Weights of a small audio frame classifier.
Model: norm batchnorm, activation leaky_relu, depths [3, 6, 3], widths [128, 128, 128].
Training: 30500 steps, held-out accuracy 98%.
Data: trained on short pieces for a synthesised band: melody, chords, bass and drums, 26041 training examples, 149.9 epochs.
Rows from block 7 of a small audio frame classifier, named by matrix and row number. Rows with one number belong to one channel. Each number is 128 + 24 x the weight over its row's rms, rounded and kept within 0 to 255. All counts start at 0.
After each channel's rows are labels from the 100 clips, of 14976, where the channel reaches its highest value: "strongest on" is what is common among them. Only what is clearly more common there than usual is listed. The data: short pieces for a synthesised band: melody, chords, bass and drums. In brackets: how many of the 100, against the usual share in percent.
# convs0: first width-7 conv (model.blocks.7.convs.0.weight, 128x128x7, each kernel summed), inputs 0-127
# convs1: second width-7 conv (model.blocks.7.convs.1.weight, 128x128x7, transposed, each kernel summed), outputs 0-127

convs0.67 [133  99 130 120 124 114 132 130 124 156 123 121  91 111 107 129 120 103 150 116 130 123  93 159 138 124 135 178 159 117 139 114 149 150 148 119 128 104 107 147  78 123  93 157 126 112 176 157  71 122 160 151  90 151 113 129  96 172 135 145  88 144 132 138 112  77 119 146 155 102 121  97 153 127 136 134 146 106  89 152 101 113 151 122 109 138 129  99  90 139  93 110  79 121 141 171 111 125 119 164 148 141 150 145 123 172 102  98 135 136 128 146 122 138 102 110 108 178 152 137  93 120  72 156  89 131 146 108]
convs1.67 [130 142 128 129 104 108 107 171 126 150 117 130 138 115 140  98 146 125 154 133 132 116 135 105 127  98  69 180 140 132 137 101 109 158 137  98 159 135 117 151 136 147 139 177 135 139 148 135 143 160 185 138  86 129 128 127 124 154 106 106 107 133 142 121 151  79 119 178 143  43 107 102 142 106 137 131 166 111 117  84 146  85 173 120 121 148 125 110 132  95  86 123 146 121 145 118 135 110  93 111 167 125 165 115 125 119 100 158 122 147 142 153  98 159 105 138 114 160 139 127 116 136 108 135  96 146 108  99]
strongest on: plucked string-like (30 vs 10.1)

convs0.72 [166 139 122 146 108 122  90 154 133 131 152 118 123  96  79 135 154 143 107 162 112 117 126 152 125 148 121 141 110 212 134 128 146 137 149 106 148 139 163 109  96 141 188 139 100 111  74 159 110 112 131 106 138 137  84 121 105 124 123 164 121  94 119 140 117 120 117 114 140 123 127 131 140 156 113 118 149 105 154 122 102 144 161 118 106 119 108 140 134  77 132 135 177 117 145 158  80 143  99 115 139 110  87 109 105 155 125 113  99 134 122 116 181 142 166 115 139 143 135  96 103  97 170 116 113 124 171 140]
convs1.72 [147 125 152 100 117 134 141 146 139 130 117 166  92 129 112 110 130 106 157 154 124 150 142 165 106  92 100  99 146 161 110 116 137 119 146  72 128 187 138 146  84  91 109 128 112 137  64 127 132 112 131 135  99 145 109 120 104 128 101 126 129 116 130 125 128 101 122 123 111 121 131 144 131  91 124 146 129  94 114 118 100 119  94 130 141 147 136 111 128  88 119  95 112 128  98 100 131 117 104  49 152 130 156  79 106 131  97 133 146 105 115 134  86 112 149 107 114 106 125 124 133 138  91  43 134  92 139 138]
strongest on: key: A# minor (26 vs 3.9)

convs0.47 [ 94 116 141 148 103 112  32 122 134  80 141 186 138 105 136 158 146 108  97 106 138 148 124 117 113 137 122 122 126  94 153 134 115 140 123 115 133 118 113 192 153 114 113 110 130 119 138 120 158 150 106  85 108 116 136 123 123 127 143 137 152 128 150 119 111 135 111 178 166 136  72 108 147 162 119 134 119 110 100 114 110 120 151 123 146 133 106 125 144 141 128 120  85 166 169 143 121 113 130 123 111 114 140  86 105 150 105 150 144 138 133 139 173  76 161  99 131 123 107 134 124 105  94 138 161 182 127 144]
convs1.47 [148 136 117 155 107  80 149 102 193 121  96 130 127 119 124 103 141 123 155 135 125 177  83 115 167 162 149 155 149  86 120 102 139 161 104 145 121 124 126  98 141 136 170 166 127 124 146 194 112 172 109 145  93 153 142  97 125  81  82 142 145 122 114 126 111 140 140 113 112 126 131 133 158 125 118 141 126 141 124 135 109 112 115  92  68 117 124 144 175 137 151 121 168 136 177 112 158 108 160 165 140 111 134 106 103 130 137 139  98 158 120 126 132 153 140  93  94 139 130 152 140 121 121 127 138 102 125 120]
strongest on: key: F major (39 vs 4.2); key: A# major (25 vs 4.1)

convs0.70 [133 112 124  81 171 101 117 152  89 146 114 109 155 147 146 109 108 123 117 109 102 111 158 145 117  96 112 163 121 109 152 150 164 130 155 129 151 129 131 115  83 104 142 138 137  94 108 141 100 129 146 137 127  82 135 134 118 121  97 131  75 142 162  85 152 129 118 124 119 109 135 141 123 151 129 114  74 100 161  97 147 123 140 132 138 146 114  87  90 174 126  87 117 133 152 141 143 112 165 130  43 115 150 164 116 169  82 139 120 146 159 110 107 131 160 151 130 163 141 114 114 120 150 106 127 137 130 115]
convs1.70 [126 123 130 125 130 119 133 131 112 130 144  98 130 123 139 133 116  95 138 118 149 112 114 104 122 138 151 139 139 126 147 129 139 143 176  79 155 119 141 115  91 102 133 100 104 109 149 153 166 195 202 153 155 128 102 137 121 147 100 148 126 114 146  98 193 132 143 151 164 103  98 166 122 122 122 179  80 121 134 123 133 130 126  95 106 108 106 158 105 154 152 111 130 107 151 141 166 115 172  96 119 114 131 121 146 157  99 124 134 142 157 148 115 137 183  82 126 130 127 107 132 160 118 150 105 175 113 114]
strongest on: key: G minor (40 vs 4.4); key: D# major (26 vs 4.1)

convs0.28 [ 85 136 168 124 107  75 156  97 142 127 158 144 136 151 135 124 121 106 138 146 130 176 127 124  97 127 100 122 143 133 162 131 109 169 132  84 148 126 112  82 136 120 106 148 135 115  80 109 140 128 128  96 160 137 118 133 128 108 148 119 144 130 128  85 158  93 104 146 115 135 176  99 138 117 148 162  71 150 169 110 137 131 106 109 154 142 149 102 138 152 124  80  98 130 143 174  71 138 190 107 113 114 153 131 110 120 117 117 110 140 107 100 111 126 165 104 114 133 155 122 137 126 105 126 115 122 130  78]
convs1.28 [139  93 133 150 115 150 122  77 175 141 118 119 140 133 110 159 127 112 141 132 111 214 149 143 136 138 150  87 138 126 119 105 132 153 119 147 182 142 133  91 114 109 106 150 102  83 115 137 113 131 130 143 136 131 136 134 104 107 130 141 150 144 121 108 168 138  96 111 142  68 122 144 132 140 137 168  56 156 159  98 113 135 117 114 133 126 128 142 109 137 126 139 140 132 167 128 101 111 185 141 139 129 152 139 116 133 102 116 156 124 118  78 127 165 189 121 160 147 131 153 129 135 144 173 110 118 143 139]
strongest on: key: F major (57 vs 4.2); key: A minor (25 vs 4.4)

convs0.103 [140  92  96 124  87 127  70 130 115 152 136 111 123 109 121 126 188 149 134 160 115 129 114 152 141 135 179 101 124 169 154 105 143 133 140 109 145 107 163 129 144 118 147 142 120 148  54  85 127 164 142 130 142 139 110 134 151 119 149 167 146 123  96 140 138 153 120 121 103  98 125  75 123 136 124 155 117 112 160 155 124 162 121 129  77 147 112 131 126 183  85 132 131 120 122 113 131  97 133 151 140 107  87  95 124  94  91 122 113 125  95 136 155  95 153 115 138 104 109 110 176 145 150 137 143 109 145 122]
convs1.103 [115 141 149 104 127 159 102 142 105 120 122  99 109 127 101 167 128 138 119 130 103 180 114 108 122 102 151 149 115 168 126 133 140  93 112 108 145 111 141 118  66 160 112 115 114  95 110 119  77 105  95 133 126 134 118 135  93 163  95  45 136 117 124 140 144 137  95 133 139  98  95 125 166 135 173 137  99 143 137 113 129 124 120 126 134 171 100 140 120  70  90 118 137 133 108 115 125 170 119 118 171  98 129 114  65 163 104 115  89  99 141 136 125 130 104 152 105 110 118 128 122 126 108 133 147 131 115 144]
strongest on: key: F major (28 vs 4.2)

convs0.74 [ 86 135 160 105 117 148  89 121 142  86 148 131 160  91 139  97 131 123 160 159  92 111 132 123 108 134 116 141 156  78 120 115 125 131 131  98 143 144 121 150 182 131 142 127  86 105  81 132 123 154  73 124  89  98 130 134 144 115 113 178 118 149 145 132 132 122 119 104 144 124 119 128 105 145 139 136 130 133 128 131 125 106 154 155 114 144 117 148 144 183 128 110  67 145 111  89 134 145 145 131 144  92  50 120 130 138 143 105 164 143 118 143 123  60 134 131 117 162 123 151  97 104 128 143 118 127  99 132]
convs1.74 [104 133  86 151 105 135 103 141 154 131 115 112 151 118 147 145  87 145 135 131 121 143 158 127 107 112 124 134  70 138 101 105 114 119 107 133 137 176 135 117 100 106 107 118 114 129 111 121 122 119 135 168 111 136 128 139  85 147 139 127  97  76 128 100 143 102  92 140  86 104 143 111 164 115 127 111 129 137 121 124 129 120 115  71 115 120 118 125 125 113 128  50 172  88 115 119 119 121 129 138 133 115 131 102  94  93 130 188  76 121 120 101 144 106 119 104 115 132 148 170  98 179 116  68 111 126 147 141]
strongest on: tempo: 120 to 130 bpm (34 vs 10.4)

convs0.16 [159 146  82 144 100 112 104 102 134 152 124  80 139 113 144 135 120 147 107 115 131 130 126 136 117 126 119 152 140  96 134 141 127 109 123 159 111 129 144 139 131  67 105 105 155 111 128 109 185 165 152 120 163 143 178 128 123  95 128  96 104 130  78 126 139 148 159 118 125 138 145 138 163 108 163 120 134 109 125 121 118 109 109 133 185 117 120 115 115  95 140 111 134 167 154 134 104 125 137 102  93 186 145  89 167 125 147 117 145 106 106 124 103  32 122 131 134 129  97 141 125 115 139 100 115 142 109 106]
convs1.16 [105 142 122 111  99 152 138  96 102 120 142  91  96 133 144  79 102 129  91 124 124 122 159 136  89 110 176 124 128 122 107 101 158 137 114 112 141 100 106 108 110  71 145 105  74 123 147 149 118 109 141 105 173 115  98 163 122 122 162 138 103 145 121 136 124 117 132 119 139 131 136 156 113 124  96 122 127 101 117 128 142 108  87  96  66 122 154 140 103 153  97 107 107 102 109 145 143 115 159  79 127 114 122  82  91 130  84 131 130 132 147 150 115 109 118 140  79 138 159 118 135 129 115 106 121  79 116  77]
strongest on: tempo: 90 to 100 bpm (32 vs 9.7)

convs0.84 [ 73 125  59  96 110 132 100 127 120 107 105 169  96  87 162 166 128  99 135 112  94 128 109 105 126 127 113 136 144  95 159 138 128 142 112 120 139 112 127 132 114 122 145 133 124 147 151 121 122 141  98 155  90 102 107 107  87 102 108 159  96 114 114 102 110 125  71 153 178  77 128 135 145 124  87 127 119 119 114 104 105 106 111 114 137 137 139 136  96 123 125 128 129 144  96 141 161 126 124 124 114 151 186 172 118  83 110 139 113 149 124 148 146  53 126  94 147 120 138  96 130 147 117 130 122 132 141 113]
convs1.84 [141 117 135  97 114 109 112 108 154  92 131 167 110 126 130 116 159 170 119 128  97 158 118  85 158 159  92 116 157 104 131 137 140 127 117 171 154 115 143 125 146 125 152 192 120  84 146 108 113 162 108 171  94 134 136  95 112 148 109 161 117  99 119 127 114 152 131 141  94 133  72 141  71 146 128 142 145 158 142  97 115 113 123 126 127 140 126 128 141 190 132 165 151 128 132 109 174 138 115 135 143 115 155 147 161 108 140 114  81 141  95  97 146 124 134 156 150 110 150 116 129 100 153 125 171 100 107 137]
strongest on: tempo: 120 to 130 bpm (29 vs 10.4); tempo: 130 to 140 bpm (26 vs 10)

convs0.51 [138 123 165 144  97 138 131 128 148 136 112 118 141 127 168 102 112 140 152 109 119 112 124 124 123  90 142 118 162 100 111 107  99 136 112 105 150 127 120 141 109 142 113 151 170  98 159 122  80 157 137  97 115  82 142 139 103 151 107  83 104 108 121  97 124 116 154 137 145 115 141 109 136 106 196  97 181 117 136 109 141  87 127 107 121 107 139  44 179 151  91  96  97 141 115  90 138 137  89 118 167 113 150 125 139 124 140 108 144 148 129 157 104 106 131 147 126 105 152 122 106 114 111 118 139 100 115  93]
convs1.51 [125 117 101 138 111 142 116 163 140 130  91 130 130 117 124 137 137 125 126 130 102 130 138 126  96  92 152 151 140 119 128 133 174  98 112 121 148 149 123 116 166 143 188 129  93 129 115 137 146 128 159 133 146 153 172 128 123 159 107  79 131 116 152 138  90 108 136 148 132  85 115 150 132 124 154  64 168 132 117  84 140  77 125 127 137 119 118  81 125 139  64 124 111 142  56 140 134 119  99  99 132 122 130 141 139 130 107 146 130  81 159 184  90 132 145 157 113 112 165 112 104 119 102 100 115 130 133 131]
strongest on: key: F minor (32 vs 4.2); key: G# major (28 vs 4.1)

convs0.69 [185 117 136  93 132 100  87 139 110 141 122 135 102 137 134 181 129 117 100 129 102 134 150 109 147 129 149 127 128 143 120 134 140 118 189 151 153 138 140 164 134  93 153 101 117  87  75 103 128 128 140 110 144 115 151 145 129 123 133 100 132 134 111 124 167 120 141 159 130 168 103 106 166 134 129 143 141 142 158 134 144 140 125  81 107 143 125 129 102 146 113 177 166 126 168 120 157  82 118 109 115  95 123 134 151 129 158 149 106 124 135 124 160 100 182 149 122  89  76 104 126  99 146 136  91 178 131 103]
convs1.69 [135 129 130 116 149 110 122 157 103 119 149 164 105 149 124 122 116 117 101 118 138 152  95 112  81  75 143 101 132 125 118 121 130 124 114 113 142 141 150 108  65 107 121  86  77 109 128 161  69 149 140 144 139 138 110 134 124 127 131  78 168 120 132 127 147 119 148  97 110 122 143  84 164 129 154 157 108 115 124 123 110 114 125  91 149 109 164 110 137  82 147  92  86 120 119 158 128 124 101 110 162  82 159  68  94 110 119 155  92  84 164 146 115 134 151 132 128 112 125 121 104 135 117 120 119 114  99 108]
strongest on: key: F minor (30 vs 4.2)

convs0.17 [113 114 158 127 115 106 113 138 117 116 144 173 170 141 117 134 119 117 118 101 133 129 158 114 123 118  73 129  83 121 131 112  98 138 125  98 128 105 130 128 127 101 140 113 129 120 101  70  83 140 119 119 142 124 118 118 105  98 122 141 137  89 148 114 130 173 110 128  96 132 151 171 112 157 161 133 148 113 212 109 129 135  82 101 125 151 115  88 128 112 113 134 122 133 119 155 134  77 127 107 101 145 144 165 101 124  95  94 155 142 175 102 120 119 153 141  88 155  97 138 107 149 105  83 119 141 148 161]
convs1.17 [ 98 145 136 143 154 136 128 144 134 128 118 126 121 108 128 169  91 112 155 152  82 109 137 152 145 131  97 100 111  93 140  81 149 105 171 143 146 166 141  93 125 128 128 112 100  54 114 133  72 123 146 118 123 140 155 120 149 132 126 130 156  67 150 130 169 143 134 132 146 117  99 167 132 150 137 113 118 169 141 121 135 124  73  89 148 110  97 133 168 130  66 144 147 144  99 120 139 143 188 129 116 147  80 169 130 118 125 146 128 124 132 130 167 121 143 140 140 102 119 136 122 120 134 117 132 151 143 139]
strongest on: key: G minor (34 vs 4.4)

convs0.85 [ 84 122 105  82 158 137 143  94 141 120 114 123 132  94 161 126 126 130 155 109 108 102 149 137 118 118 111 118 145 111 109 139  77 103 117 159 113  94 141 143 122 144 122 105 117 114 149 130 147 166 129  77 124  90 123 108 174  83 115 102 148 126 108 122 101 125  90 183 122 130 162 124 151 112 132 112 127 150 140 137 128 124 140  89 112 123 160 121 154 121 144 121 142 148 151 139  96  98 135 126 121 110 129 209 144 109 146  63 110 165 131 111 131 103  91 124  96 177 129 107 147 174  99 103 151 135 121 137]
convs1.85 [113 177 112 124 109  96  81 115  92  89 147 139 123 132 176 138 123 109 135 106 130 138 124  69 127 120 160 129 190  73 128  99 134 119 134 123  89  92 117 177  80  97 119 130 104 106 147  98 134  92 112 119 104  95 155 123 124 104 137 119 108 126 154 124 140 116 132 138 132 129 109 112  73 149 115 148 118 103 112 132 106 117 154  86 108 106  83 146  82 137  94 162  75 123 122 131 139 111 117 123 128 164 141 181 128 127 110 116 105 130 170 111 110 117 124 140 128 137 123 129 114 140 108 106 134 148  97 127]
strongest on: tempo: 90 to 100 bpm (40 vs 9.7)

convs0.93 [114 115 157 166  87 131 119 121 162 119 108 138 127 143 132  96 107 171 123 158 146 118 125 160 127 137 171 104 132 154 115 135 153  72 134 107 148  90 128 124 145 144 154 133 150 118 105 134 114 148 150  81 131 129 114 112 104 140 132 102 152 141 119 127 105 102 119 106 150 136 152  92 168 123 136 161 139 131 122 137 124 123 121 116 113 146 132  97 230 155 132 129 126 127 125 100 119 193  98  86 137  99 115 146 138 109 141  96  85 154 105  83 142 116 148 114 134 158 151 169 120  99 127 142 119  82 136 118]
convs1.93 [124 119 130 106 121 135 106 116 151 105 122 127 134 114 141 168 135 138 130 131 108 137 122 136  83 110 157  97 121 131  95 128 135  69 152 128 147 147 152 106 105 137 123 112 106 164 108 120 112 115 121 112 119 123 177 119 101 152 127 106 221 120 114 127 104  69 101 124 132 141  98  89 113 127 132 136 136 114 117 134 127 107 139 123 129 120 133  75 138 120 116 145 128 128 102  88 117 171 139  33 199 139 120 134 126 112 142 139 131 102 138 110  96 111 132 145 133 137 139 152 135 145 135  72 120 114  91 138]
strongest on: key: E minor (30 vs 4.2)

convs0.58 [142 139 115 128 122 144 155  93 139 126 124  79 102  81  47 179 173 134 110 151 117 119 130 152 113 111 139 119 126 134 122 133 160 124  75 127 129 125 149 148 106 128 136 122 119 146 143 145 149 123 103 155 101 123 106 143  96 120 106  96 127 111 160  91 152 132 114 107 115 125 115 144 152 176 109 127 131 115 146 130 102  98 130 155 122  90  92 102 112 115 150 143  91 127 140 145 148 124 142 144 128 175 150 117 125 104 101 143 133 144 115 129 111  34 113 108 166 122 116 115 111 161 168 136 106 173 125 136]
convs1.58 [114  73 129 130 133  73 114 122 116 143 143 159  51 140 140 137 135 133 111  97 139 163  85 119 148 121 123  94 112  98 142  85 108 122 129 153 124 106 124 116 131 105 123 132 117 107 110 128 140  97 139 124 165  90 134 119  67  96 123 128  98 150 105 142  96 166 126  91  93 117 135 139 113 131 118 112  89 127 111 124 125 133 120 139 110 127 116 120 116 129  85 131 128 118 134  98  86 153 121  93 131 104 110 155 107 164 124 143 140 102  91 152  89 158 102 156  71 113 112 151 135 107 129 135  98 126 121  62]
strongest on: tempo: 150 to 160 bpm (32 vs 10.3)

convs0.76 [128  98 105 142 128 157 117 170 100 129 131 132 109  92 107 115 149 141 111 142 150 131 123 113 137 122  70 107 135 123 119 140 108 114 114 104 106 106 137 112 169 181 116  88 104 142 101 124 116  89 116 101 119 130  90 146 151 177 146 129 148 109  80 134 130 135 120 125  93 145 124 142 150 130 139 132 137 119 104  78 128 136  97 133 174 135 141 142 102 114 147 107 159 119 132 106  98 139 132 108 132 152  56 157 104 101 155 152 118  77  93 151 163 135 101  90 132  72 107 155 120 113 133 117 105  96  91 111]
convs1.76 [134  97 142 104 137 118 116 118 163 146 103  98 137 117  95 120 116 112  99 102 133 141 114 146 172 160 126 120  61 168 128 139 113 154 119 150 106 138 141 130 165  93  86  98 163 130  96 112 138  85  99 125 140 118 107 147 133 154 132 102 149 164 129  93 110 127 112 136 129 121 141 109 110  80 133  92 139  91 141 144 138 101  99 144 120 155 121 130 153 166 152 138 122 128 111 115  74 124 120 152  91 152 111 102 123 118 140 104 167  94 147  52  85 130 140 128 134 152 155 151 116 111 101 121 159  87 124 121]
strongest on: tempo: 120 to 130 bpm (31 vs 10.4); tempo: 130 to 140 bpm (30 vs 10)

convs0.87 [ 83 118 150 101 187 190  78 139 122  91 131 134 135 116 118 101 122 124  85 105 140 135 159 122  92 154 157 143 124 108 113 108 122 150 156 116 119 133 128 146  96 136 102  80 140 149 130  94 161 102 120 140  91 125 125 136 108 133 125 113 133 147 126 147 118 141 155 142 135 108 133 140 111  71 115 134 119 122  92 108 106 114 117  93 103 100 100  93 126 126 121 113  78 162 114 142 109 133 154 135 140 131 106 166 157  93 168 142 121 184 173 116 140  90 135  99 174  98 141 107 140 142 148 126 117 129 157 150]
convs1.87 [ 87 116 132 125 132 116 146  94 114 130 101  89 138 122 138 110  90 126 128 154  95  69 159 119  99 157 162 150 109 143 151  95 142 143 136 105 146  97  93 143 112 131 164 121 116 146 129 182 151 155  87 145 146 139  97 111 119 153 143 117 114 153 110  86  82 182 138 126 116 152 112 120 107 123 123 117 137 139 113 102 123 139 111 159 139 149 107 158 111  86 113 136 119 163 137 123  75  86 135 131 127  86  92 115 157 131 169 109 128  69  95 107 109 120 162 111 139 151 129 114 142 104 159 136 148 147 124 146]
strongest on: tempo: 90 to 100 bpm (39 vs 9.7)

convs0.33 [144 140 126 113 123 133  72  90 135 115 110 158 116 114  91 125 138 132 110 106 120 158 109 108 124 110 107 142 143 127  90 145 114  93 141  79 151 123 152  86 105 153 149 120 143 145 115 136 139 154  98 104  91 118 107 130 146  91 120  87 119  99 155 105 123 143 126 117 153 121  99 162  97 119 137 128 129 106 118 115 107 122 147 166 176 111  99 141  66 127 122 142 156 147 101 106 114 114 130 134 129 108 144 129  93 113 173  74 116 162 156 126 154 109 123  84 152 131  79  85 143 177 105 151 116  95 107 100]
convs1.33 [167 142 146 112 111 122 126 122 116  94 144 196 130 145 148 132 171  94 133  91  98  97 127 153 167 107  98 141 125 138 147 130 135 143 142 102 132 145 124  81 109 113 130 126 130 109 156 129 171 130 112 130 116 168 126 158 138 131 108 136 116 150 125 116 156 131 175 162 121  92  96 114  63  94 106 126 170 143 130  88 160 106  68 125 143 124 115  96 120 152 130 158 125 111 151  81 120 113 136 106  70 103 137 126 151 138 126  92 123 122 103 111 107 168 147  85 147 131 154 114 131 119 137 114 130 120  97 118]
strongest on: key: G# major (42 vs 4.1); plucked string-like (26 vs 10.1)

convs0.29 [109 147 126 143 148 150 125 166 140 129  93 114 132 143 115 152 149 138 143 150 137 107 112 156 163 122 144 108 125 123 155 137 185 124  99 106  99 136 126  89 121  92  91 143 116  99 116 150 144 103 177 129 175 108  95 128 133 130 134 109 154 150 150 172 144 118 109 125 107 137 175 131 140 139 116 147 121  96 126 154 165 110 127 122 164 108 141 128 150 118 113  83 101 100 133 117  77 117 125 153 128 108 146 172 141 180 105  93 102 102 122 131  69 129 135 143 131 161 116 122 153 140 100 172 125 122 199 141]
convs1.29 [148 129 142 146 101 117 135 171 119 117 142 129 132 115 118 109 162 114 119 140 140 110 180 140 172 108  94 113 107 118 140 170 127 107  86  83  83 106 128 101 133 138 122 121 125 118  99 116 107 128 142 136 154 118 119 122 151  96 120  94 146 149 115 170 131 130 101 132  96 142 119 109  90 126  83 125  85  91 157 199 136 178 147 119 136 118 106  75 133 139 153 129 139 122 173 104 109 147 100 108 102 128 148 101 103  98 103 106 104 103 137 157 131 118  66 124 122 120  90 138 113 111  95 137 148 128 128  98]
strongest on: key: E minor (35 vs 4.2); key: B minor (34 vs 4.2)

convs0.127 [133 114 130 137 147  96 146 144 160 140 144 145 144 148 139 102 103 105 154 160 143 153 109 175 121 149 123  87 183 145 145 151 180 111 133 100 147 182  89  77 113  92 108 141 121 149  87 113 107 126 130 106 119 131 147 110 102 131 152 103 160 148 134 123 163 141 138 146 122 127 136 102 106  90 105 170 120 125 120 145 138 117 108 157 134  94  97 138 131 167 114 130 133 141 111 130 102 138 134 114 133  98 133 129 141 128 147 104  46 121  76  85 118 147 153 150 113 151  97 118 128 145 162 128 116 174 124 123]
convs1.127 [140 105 148 106 134 161 126 165 146 121 105 122 148  85 127 131 144 146 127 100 132 159 149 132  91 116 130 130 137 157 105 161 126  91 123 126 134 156 137  96 102 143 133 148 151 144 146 125 119 113  89 122 115 127 180 110 127 157 126  41 158 141 150 118 104 112 132 143 148  91 105  72 131 130 105 162 130 129 124 151 108 193 153 149 139 141 103  68 134 140 117 133 139 116 149 107 110 167 118 136 147 139 139 154 158 128 116 129  70 129 178 126 127 133 110  99 131 122 132  87 111 145 186 149 144 131 135 147]
strongest on: key: C major (47 vs 4.3)

convs0.101 [140 148 109 135 123 120 173 144 158 132 124 116 104 125 139 176 122 122 154  84 150 153 147 130 157 134 131 141 119  95 167 102  91  99 148 111 121 131 143 120 178 115  70 136 134 107 138 129 116 110 142 103 160 120 177 125  80 135 100 106 161 149  98 137 138 155 133 170 112 135 123 112 153 135 127 122 120 150 181 141 134  97  75 126 148 112 118 118  96 122 112 111 108 156 131 143 128 158 115 101 124  99 165 123 135 160  92 102 135 114 132 144 130 161  94 138 137 112  67 129 142  94 117 155 191 144 133  90]
convs1.101 [115 133 105 125 148  86  74 143 126 135 130 109  96 133 118 106  87 153 118 137 129 139  99 106 130 119 130 132 102  72 151 126 125 120 115 133 131 144 107  88 105  91 142 109 102 137 118  97 107  89 120 121 142  91 148 136 116  97 113 129 170 136 134 111 125 139 116  97 113 119 138 131 107 117 123 157 123 111 142 122 104 112  92  61 122  96 137 109 115 111 111 153  98 133 122 152 110 158 131 138 114 118 128 114  67 102 109 133 118 121 152 126  98 100 115 156  58  92 115 145 120 106  90 110 133  54 102  74]
strongest on: marimba-like (28 vs 10.5)

convs0.86 [144 148 137 178 109 147  94 137 136 163 117 150 101 182 145 162 154 119 151 102 139 122 132 139 176 133 140 118 114  75 112 154 119 124 134 118 135  93 135 128 118 115 108 139 139 133 147 156 136 121 112 118  58 155 136 106 114 102 140 102 119 150  96 113 129 119 140 137 174 103 121 121 154 167 116 124 129 158 126 154 107 127 130 135 148 116 117 135 122 157 134 166 144 112 110 143 153 143 105 111 135 139 118  85  95 133 106 137 130 129 133  99 118  40 140  85 130 135 100 135 137 158  44 151 131  91 123 120]
convs1.86 [102  95 120 166 132  99 121 115 120  84 150 137  73 151 118 116 171 153 134 135 110 165 139 124 109 150 167 118 113 110 138 141 100 109 145 122 112  94  81 138  81 117 186 124  76 119 145 112 133  93 118  95 166 111 107 142 103 126 120 121 163 150 109 129  88  98 118 114 137 135 126 127 123 149 125 121 141 131 110 107 123 126 104  93 112 120 146 119 127 176 161 156 103  89 145 157 126 118 122 117 111 115  89 144 141 102 164  73 111 107 140 146 118 164 110 139  91  89  87  90 142 135 129 147 117 100 125 101]
strongest on: tempo: 100 to 110 bpm (33 vs 9.9); tempo: 90 to 100 bpm (27 vs 9.7)

convs0.5 [141 165 115 149 133 107 128 137 128 135 124 147  80 171 154 135 128 121 117 131 143 127 176  78 114 145 119 105 128 114  91 154  52 173 124 149 147 104 131 112 125  86 138 117 146 133 133 137 160 108 111 189 117 135 121 148 113 112 124 129 165 103 117 126 132 127 125 179 101 124  87  92 163 126 171 130  73 113 106 139 152 135  83 150 147  83 144 123 150 140 106 143 156 136 161 139 136 145 131 113  79 102 125 165 134 124 154 110 131 142 136 139 122 149 156 128 114  78 159 158 130 147 131 125 137 116 160 139]
convs1.5 [139 131  99  91 155 100 121 103 139 136 119 130 117 148 111 106 157 148 129 120 120 170 136  63 129 154 149 113 117 134 134 110 141 144 145 138 201 120 131 161  72 149 131 136 122 125 118  99 131 132  98 142 117 153 153 124 150 124 137 113 118 130 122 129 139 190 120 112 123 164 123  91 114 118 130 199  60 152  53 132 120  80  85 124 136 129 156 110  97 114 111  92 116 124  99 142 117 113 118 138 119 116 146 138 122 148 146 148 146 105 137 127 137 123 169 152 113  93  94 126 128 130 108 107 119 100 126 112]
strongest on: key: C major (50 vs 4.3); key: G major (27 vs 4.2)

convs0.14 [126 113 107 162 120 158 103 108 139 114 132 158  54 123 105 142 104 122 129 124 132 134 116 121 146 175 110 145 150 112 132 159 116 106 119 141 141  79 142  99 158 159 128 167 139 129 159 129 116 112 121 137  29 137 121 122  76  98 132  89 113 112 169 135 117 146 110 114 111 131 103 127 102 134 134 140 126 144 146 164 131 143 116 129 121 131 123 134  90 159 124 150 122 131 105 112  89 121 103 149 165 110 146 136 122 118  88  85 112 127 132 108 180 121 111 123 126  98 118 111 158 135 106 159 195 117 137 111]
convs1.14 [ 64 140 134 102 141 118 106 136 116  83 134 115 128 139 112 117 171 147 165 134  90 146  97 126 151 122 114 133 109  78 148 145 141 140 127 146 107 126 143 115  95 153 156 105 133 136 131 105  91 139 106 139 138 111 133 152 136  98 112 144  90 109 116 111 113 156 157 116 127 142  92 119  94  92 117 138 122 154 168  93 141 164 100 115 124 129 137  79 118 146  74 122 128 138  68 116 124 167  90 133 119 116 124 112  92 138 125 114 151 152 122 152 117 112  90 171  84 115 104 131 147 100 121 120 180  77 126 100]
strongest on: key: G minor (33 vs 4.4)

convs0.105 [140 129 157 131 154 127 112 155 146 113 157 150  64 156 149 152 119 126  79 104 121 132  99 114 150 126 171 139 135 146 152 139 124 128 143 170 134  89 120 129 117 109 103 111 128 136 120 125 143 149 138  90 108 149 138 130 115 159 124 128 107 112 135 125 124 112 128 150 103 145 133 146 143 120 117 158 125 148 148 153 128 142 124 118 136 107 120 142 189 167 134 143  99 144 122 162 112 131 100 132 135  96 110 204 112 168 107 108 124 171 128  96 114 178 115 157 139 124 119  94 114 100  80 124 209 169 157 154]
convs1.105 [105 136 143 122 138 113 130 139 106 113 140  98 140 129 145 123 110 139 161 149 155 107 114 134 129 129 143 138 166  89  84 146 129 124 117  98 110  81 155 144  93  99 141 126 137 108 137 125  76 136 119 141 113 140 134 148 124  95 121 103  99 126 167 152 144 116 137 128 148 147 100 105 131 101 134 118 120  90 175 140 126 143 144 114  77 131  91 140 104  88  83 107 126 104 144  71  96 170  86 143 136 132 111 106 112 104 123  68  99  97 150 126 136 115 143 177  91 141 112 128 162 162 116  99 185 120 100 115]
strongest on: tempo: 120 to 130 bpm (28 vs 10.4)